From a checkpoint of a small image classifier.
Model: arch vit, norm layernorm, activation silu, moe top_k, num experts 16, layers 12, width 256.
Training: 2400 steps, batches of 64.
Data: trained on single toy objects rendered from many sides on busy backdrops, 101725 training examples.
Rows from block 3 of a small image classifier, named by matrix and row number. Rows with one number within an expert belong to one neuron, the router's apart. Each number is 128 + 32 x the weight over its row's rms, rounded and kept within 0 to 255. All counts start at 0. Numbers have three digits each. After the name is the row's rms in percent of the matrix's.
Before each expert's rows are labels from the 100 images, of 14976, where the router gives the expert most weight on average: "responds to" is what is common among them. Only what is clearly more common there than usual is listed. The data: single toy objects rendered from many sides on busy backdrops.
# router: router (model.blocks.3.mlp.router.weight, 16x256, trained with AdamW), inputs 0-127
# up: expert up (model.blocks.3.mlp.up, 16x512x256), inputs 0-127
# down: expert down (model.blocks.3.mlp.down, 16x256x512, transposed), outputs 0-127

# expert 2
responds to: hammer
router.2 083:100134167130109122119143186192174103128125209108122106132127119149180120101160091082156108124118169120142101146118170097135127074124122196187070124111123180132153077130049124095118135092179108134167167125141166124116153102092129070156112082136201118156095115112121118091111096170144114161060148129083123165171118148125152178136103105101124130069158153084211106134143160112106173191160
up.0 085:145105177099115168128085122125117160134112146101071177122094112176130087157170106096079110106170100107157148130128074142169121141147197064142131102141149125152134126113103157083155123124129141178129185230096108148118142153140156091164121200135174178124154113116120154128128126110142169150122124082185083133169147097135150052105060121129056136185158111150133165171189107105132182152100
down.0 093:089126086099103123127115181112085137148127125139163106120077137096121154125040174084135163107083132150159123066094136173109164094153126135133147143170126133130130139171095144174137087095132128169129110135126096102148101101162096154095137129105186066125170143137155153154112141134165109107169131116158117037056127127138106164158128111100141123084103162143028138080155149066191113122126
up.1 106:103166138099147112152143171133140174143139157175113141168097080145079115132143128136120147127115190171138113102184183125109140117142104168125106149065170053112118124152106136142076110159165081097120118139163168115096097096133121126058113135122171113126131124172149074130097177131135131120148176067132096108154103120143169128173141123157095149125045149146141158126144136073137093165098
down.1 102:130110105178103141150185126102106063107160069090159131161193103130128086084129140121080069179121087135133149161125139091203124155122162071151119123095069114065110127078095148139096117091100188141153100162118089109136161112140127096110133099147103178177124161125142118123143058082124108166163094216064111118170190155158144105053100151098103145126108102113099169127123114187109079145153
up.2 107:139106128122139110154145098156116129134148174151175107120093135128077120107152147161070146208162188148128127074135149175109141156094122085164146161066123121114112149186135152185172128182179130136084128137122199094155136140100195095120088142152071094078097094099062081087121145115131106086122157125128127102120065091164066177111137183118130134176148093093082142089137202087100149079141
down.2 107:130151116137120147133093093115112127166126151101046189153075150117083131133125104113050120108131128155140120197155169151225162114088157133083095157171136149112162128104158154135150181085107187118158125140123106119115074100095115126136086164176178152109104137171128101194117132091114116166156098123060156141150153160085120142140079054071097162110141110164109119183151120180131125130143
up.3 113:103169098166108168078069147111100118104128201112087074077122168137090133132083153110138062186095111104123126111099126238175094132057046142120127096072183138068128141157175184173195153066103121179111107112106147066143147121145049083150133138093150139094153115116093115175126136158128149192131085086138172087152204150153128179127163097095155160111199120140178076139132126154138121131113
down.3 112:104086166156143151168118067106119098120162142152110118184110148168179079041148123088147112120122211168129150147098174056073056106154166175098155114154051140111107104118131139084139152227087122097138150119114099161089143129109158082131148119119157102116101114125174164188107146144172111128075131153196118119121085098098095171116060127129066116151111140085135167117128139111141162150134

# expert 5
responds to: purple
router.5 112:109122111131158103142161125200194111101155114174141095108120117113160075115185095165085121103116131155173155066175092101164095075085183112119116113140126136155149150116148123155115174121178079093127084073138164110113128088145175125134057155128152215161113150133138112148152157193177172153105135140155102027099155154145113149123190104190149091131147204080134134115133097116132095146139
up.0 104:072134152071174134134079081096078112122122168077191139120057208122073149168105112079105115171103150176133152079106173134107124126147124153079117094149153117147175142109105072100071187103146154141109119119090084131119102183071135158114112091124166108104182047148162125176171148139159147087174101121105097106139139066178109154118155100141099152142072139104136163205076130095144175118110
down.0 104:063120065150164141118170179107160079136134132125122138069036097116110143086147165161150149107146107158109155145190105078089152231177107047077131094151110153116126153121147084143176143126147091134116180152148171117170161060127143077112121105084120102166094136141153171163098105089135126139148131152175214136188157133124108142135145129144103157099090089084120082092124127190147110121110
up.1 106:158183118112137181097106099095083135131129127113139137044136077199133098101165180177144107094143137162132161107150119176161159062098086154139128111154078120125125158177108131143069110116142155097233180160143061124170178115206093166071118107130127083068043098130132129101077105109112094129110090156070103111166120125101119160091098083112127094084129118150154139082113152089138174160126
down.1 102:103120122156142113171134117135098094174151150112108158160101141055194149127102073142109115128093088097110137081086146097157186138150123124148153069103129075134158104143102134214130162103116076165101111149071094136088110115155135131144171155109105195146030171127135176139134095079106137085149146112102124186081144132167108133146190140117122125158148174100144110145102092145213064126133
up.2 088:143072116109098128158143099192075110078119088145106149147117124129161111122112150166112081199120120156088173052100109136091138107159132125146119169133102060121164147151102134123233123064138146100141118128048154061135146164140176111099148132126123131106094135104110090136120121128074096094121190106144119192153146088168118164145119154144161169119183093146163060145079119089123133093085
down.2 088:106191120175117203077118200113140123126108122136100108120140134197137191109155140123200196127167102141125134120142163195065156093057144111136156108161183134149072178189119100115107187152086149167154079139125139150104118121103149169114117154136144166154108106107112058128096148171154107141150097144096114176112151117098154135133168115141105094074073203102046143144146089121106063123105
up.3 100:130143117086137139135172112052049120101153101092087118114085099121136096172145148140117136161084119142087145132171097149126125136135167069097143102077178133162137113127163159085114080053104087092124205153071159156131060079229073136146083131151060155136090171121175093127056167134115145142169096153087146127113116101137212099088106135116133091127149163089102125137127178149159077166219
down.3 097:172135181120122119163087166204147164160091166133134175097196129094149129104133119101125117115080173089167085143122150120128153127128115103086096140186085088118172130108146109185154194080177099116100066096148130139061079075108162127114148118126142143092106177157116153142123138115116081074096126130184129131139160120183121171137174085126167092111116138153164059125131125125129163110122

# expert 6
responds to: pink; white
router.6 093:127070106156166140083079139218122094123119135189154120166075143104133195099152080172096155128077126153113138144130081145162132122136127052124129123077130128097144140169168141116070169130078136119171111090098173111145095111137118071113128164146153129098133186114183094074127171127146114132095128099178152125122077112091183086133103134160156122129150138137136120181084164130091085085119
up.0 098:078105158089147120115119089116094168158098124169117133088168095112129149144138114183136156116091159117079138112120088156078141125115134097177103097113103116123119115119175148114113146072079202118183141171147130133208075188092122158108086154169129162118138153105097154164190112104139108156147089161111133130147118132114149034156175168126089102104199143172194164147143116126184113183077
down.0 102:181155063119149162116129177177145107100112143152083149174111117116141127134044175098130119096175064118173109119123132134105123098167099127093114099153130112145165139097129104155149118116111135141118097191067113156106145121152073100128164128076210121090079151112114104089172092102151155100109148102115124143171136115113120131088195110124102125122112096094130067146207175151160130048144
up.1 108:116105174124152147164160130135075154115153083128164098135140119146101159155135134130124148108154147097136093086140088129173176071103146163104146112162151128110110150122158152153197104175147154144204134113137178168140079135110097138173133089115142109193097145144130117141099118063156162055084097169155060097126101098168092158144173197128110142107116170114149066154096094144125140073155
down.1 102:132141139132078134177155123140136126136108181153139149161159122140115143118068080076149144066106137146064135056171142160152164177072103124091106124100144127149176107094081106114120173100139180149108119134108142092098162123195171167094128177107127098096077120151181136113149142138112139169088179166100121112148137098154155170138120101169213114108095146143152168074172209103073148081098
up.2 099:130167149139075150160097191145084130097151174133147101134140173124041098116147063128154152096174167165128143177131160137147116100101158127110038060111149179115112137122138077160115107103098172120143112113147097153139131137112132082084121158131122142202080137138109124148180126103142122144102176126139174140136197125145062087091148108123138158065114118119131171110100117099107206132130
down.2 097:100115102109112103146112121089126201086144140100119170095163098077082136099112125092130178163093119139080043112110117103158085114144148158096127132103124101074148087120117099139112148126161119103087162115158141154122175102157099162133164115087152151022108107086098095139046059133128178115102098130123119158169127098084154119071126158126155110219112167113134103079127161154132095130196
up.3 109:156155113193140086198126137162135100135149122113142132213165124168081109170101130110114129175155148122112125180154109085137098102122190142169112162154128112223113119113110107169141150133101144138093146151143117194152082117115188037177123198163145071102151169140084138130127116188114159104109110124154084113130185204091105178116095176095160199086071131088099114130137144094100100104131
down.3 106:159120123118166120149151159127160189172104083098142105094070127133175100130168112085085185135168149121098062168155130129128155113080126137106191164130105136116142125092104154106120121080151065074166125112169122113152148125175149166139181186078106136122100133150182143210116132116116155077105121137175168081137156115072136154150105166081133101137099172148122099125126137134146098179133

# expert 3
responds to: orange
router.3 114:162108142143111153106124178130178173147090134102159116172132148122067139071073118159179157097138151107129095098078118154137092146099089122149113125126157139069094147114127153101074105163095176134185090123123115115191134052160130172102151151098139079084166138146127117096114086113062124157148099112077119143096157101098167106093094144152038159199175079125156064173079156166116167146125
up.0 103:100148130115128133157114109116122088108123112087129026160107116135095091131050165128179129048167106121173081144134061165117154146145171128183119175129113160162116077114185114134128099123161112108087088094123104138161137155164100105148156119113140145129126110111178102078084157104097130155118112155088160115143173107103143135125148150143139144135047127107107134147118146150122128056096
down.0 108:062145083150057114137146061122131135113069095166132138091178158166146139125153133119151139133150089173155109121126131104131106145101139152186186106131136112089129131146146173124130104086165144146144116176151196110171113072129081124111103116118167071126160184113111137157107080174146136174062165130170125054179153136144140146147114153125127119076125110127175103157081101113166153158049
up.1 093:104080093167099106089080120161102094189091169162106102108150121166161120129116111156153077091132124122147121113135109087133106121116164112108143149125121109103052132029082141112102169162139156122104116148145100161110144145129122116136181113127129113109170176135144150183119117122136143106153095187097161163091117129146116142083202118079133140113128125091121183119169144187140099112098
down.1 094:097167127124146161103199133119150142116172149147224159149126128084108176057118125115094146135171109083132175182146111148129169165186097112152145143125119144101156177089184150184104114134106206189148133180167092157120126108130148105109084149124127151107152127140112119146139141157142119141119139082088121121084122159099121164136108076202104116093132170149124182141143120110091127145111
up.2 089:156077147088151160119099125169144128120179073141081145105135134147145119136092147146150096136113118114087078130226116083080128163170149108151142146111097171155096129111117175180136122159074140162090128064140109153107172187166129170095101144079137119109148057147138118125127105188138120148164111127148139118097140167110139112114129126210124140141186101086172146131120127123067139149175
down.2 092:168110138127150145094137106143179174146134172150115136086071130137084100154155135170048117150170179081137131146087174104156164101117124153123143095156126119127141117144153132086186156141116112047119088184116123111142080156075101104171108091117086063131151122176116102119101144136117107093171152053100078169171171145174099102130121134103110121085093100115134142216124127062167103139157
up.3 117:105129091146183099109123177136158132124126166164126164151200058093165068134071117099199143173068077091083106146110174149106121136116194104113170105141155157154122110135110132117150147197196117027116134136105127148088125084182163109113108070076118149121198083134125151093106141139176135151096135108075179097120161151109148102100136172157079096100165147132127119149160108118146105181133
down.3 111:148157160127111134148127161065126179184129134079160115121162151168125184142120118117118085115139153136139167157150079198154120115181141156140118103113117134112152142127105088123118063171110121111190134164105149132110145135078215139110124188158160158137105139107192117085084091180136101149144142184109116113118151083157110135145141149109138113143138159092162129075193161084105151116175

# expert 7
responds to: teal; blue
router.7 121:122194182065177132132155086175084138173125141101138090098173124085153116185189172113135130118135134120070140119157107094093156143138118103103106134157127099183138065089125103129170089153117079151072143119159158095122138148145104138159158122153093184188120198123144118124097214123137186091160114169134125126127118144114142138109175132077155080148119153138104173145147066202104148168110
up.0 094:100131174186128136115143151142127154161122076114152169095088156078186140139186120166124090136168035111142108114108131109133129087157125156099131202104131150154135135136108155169104177124142195088103106146131081091103147095078162091104134112111126099120161134128115098107103161025168188094096137147155174165129159147100193146116144126139082157145177133104078222200117180136133121137101
down.0 085:160143125109113107155112125067130130108080135087070076166112165167118126138130103198116146141071095119128116126152107160032149142146159066086095101107115196126124175116085132104156159114103136188201110113116173151122115127157126180113168143181119154089128139092100145132124095155109057187135127097037087108142113116099119087150137109171104044094124135135069140094184158137148187056071
up.1 119:114126163214118160147118100092159156141165168128152167184188089095140086133072156107079119168186167131158107135115116092117075105148136175132124169185137121127131110125138128149082120066185125132145120151150145109138050179123097159111113140105086097132087122123153145138093098117133097131111105122136112126157080174203098168133174145118170097075128119133148057159138109154158177185163
down.1 130:122134063148182100161091109117121112106184178146172087114121134182172101159117142150137123161102218080141100116063100094140114124161081150146122112147123118150135087106166147114122106191193091128148147099138147140114106122088101118098108132116139116120082086161102125195160155092083075160131188126156105071135143070085147152205080115131163087080102158129126098153149130119163129107180
up.2 117:138106125181125200059084134151177116097119157175128141093104072131065080127103066174163175098104148106099117162151085155132144105101161130113127117131108110095179082110147083092117103141133135138099136140146170139120068115079062117133182113117122101112069136142117121079148143204125155148164082119119157132112136130093125136122107130085179126086168095126189138149095130144110105101110
down.2 111:140140061161158125192131081093102114124077073088115129130084143121177132110173123101112141112200092075143164076109086116078196135095151115221160119084150082121192149114112125232189130127102202091075108104137126132155142093131128109115096082110103111101169095147095156114143126138160110076069206185127126140116087122165134130151149107107152120157156129148111146154149164109111114153104
up.3 096:131160137078120123051078076215139070075102162121152118073148186087211082144113120119095140100135150142107081094168145103143112114122127110119123105109143124098080071119143149125098139112114156092133195089130177185086155176161136157165161107118045127170157124103137143150109143074134131108101117160141113120125149166159155132097152160161120083122081108119158122107085141143153147186152
down.3 102:067142126113197136154157120089126174145169088118137101111088115069141041145087165094166136092185115100092153114124092111096113146095136152133156107156132139108069146168050179149135140160174128153154134136156165164166164143079184162096103126139166128097140142121097107064097100090106142140100165141155172092076145120069098092148133154152127193203143142103152122142180132111122156036125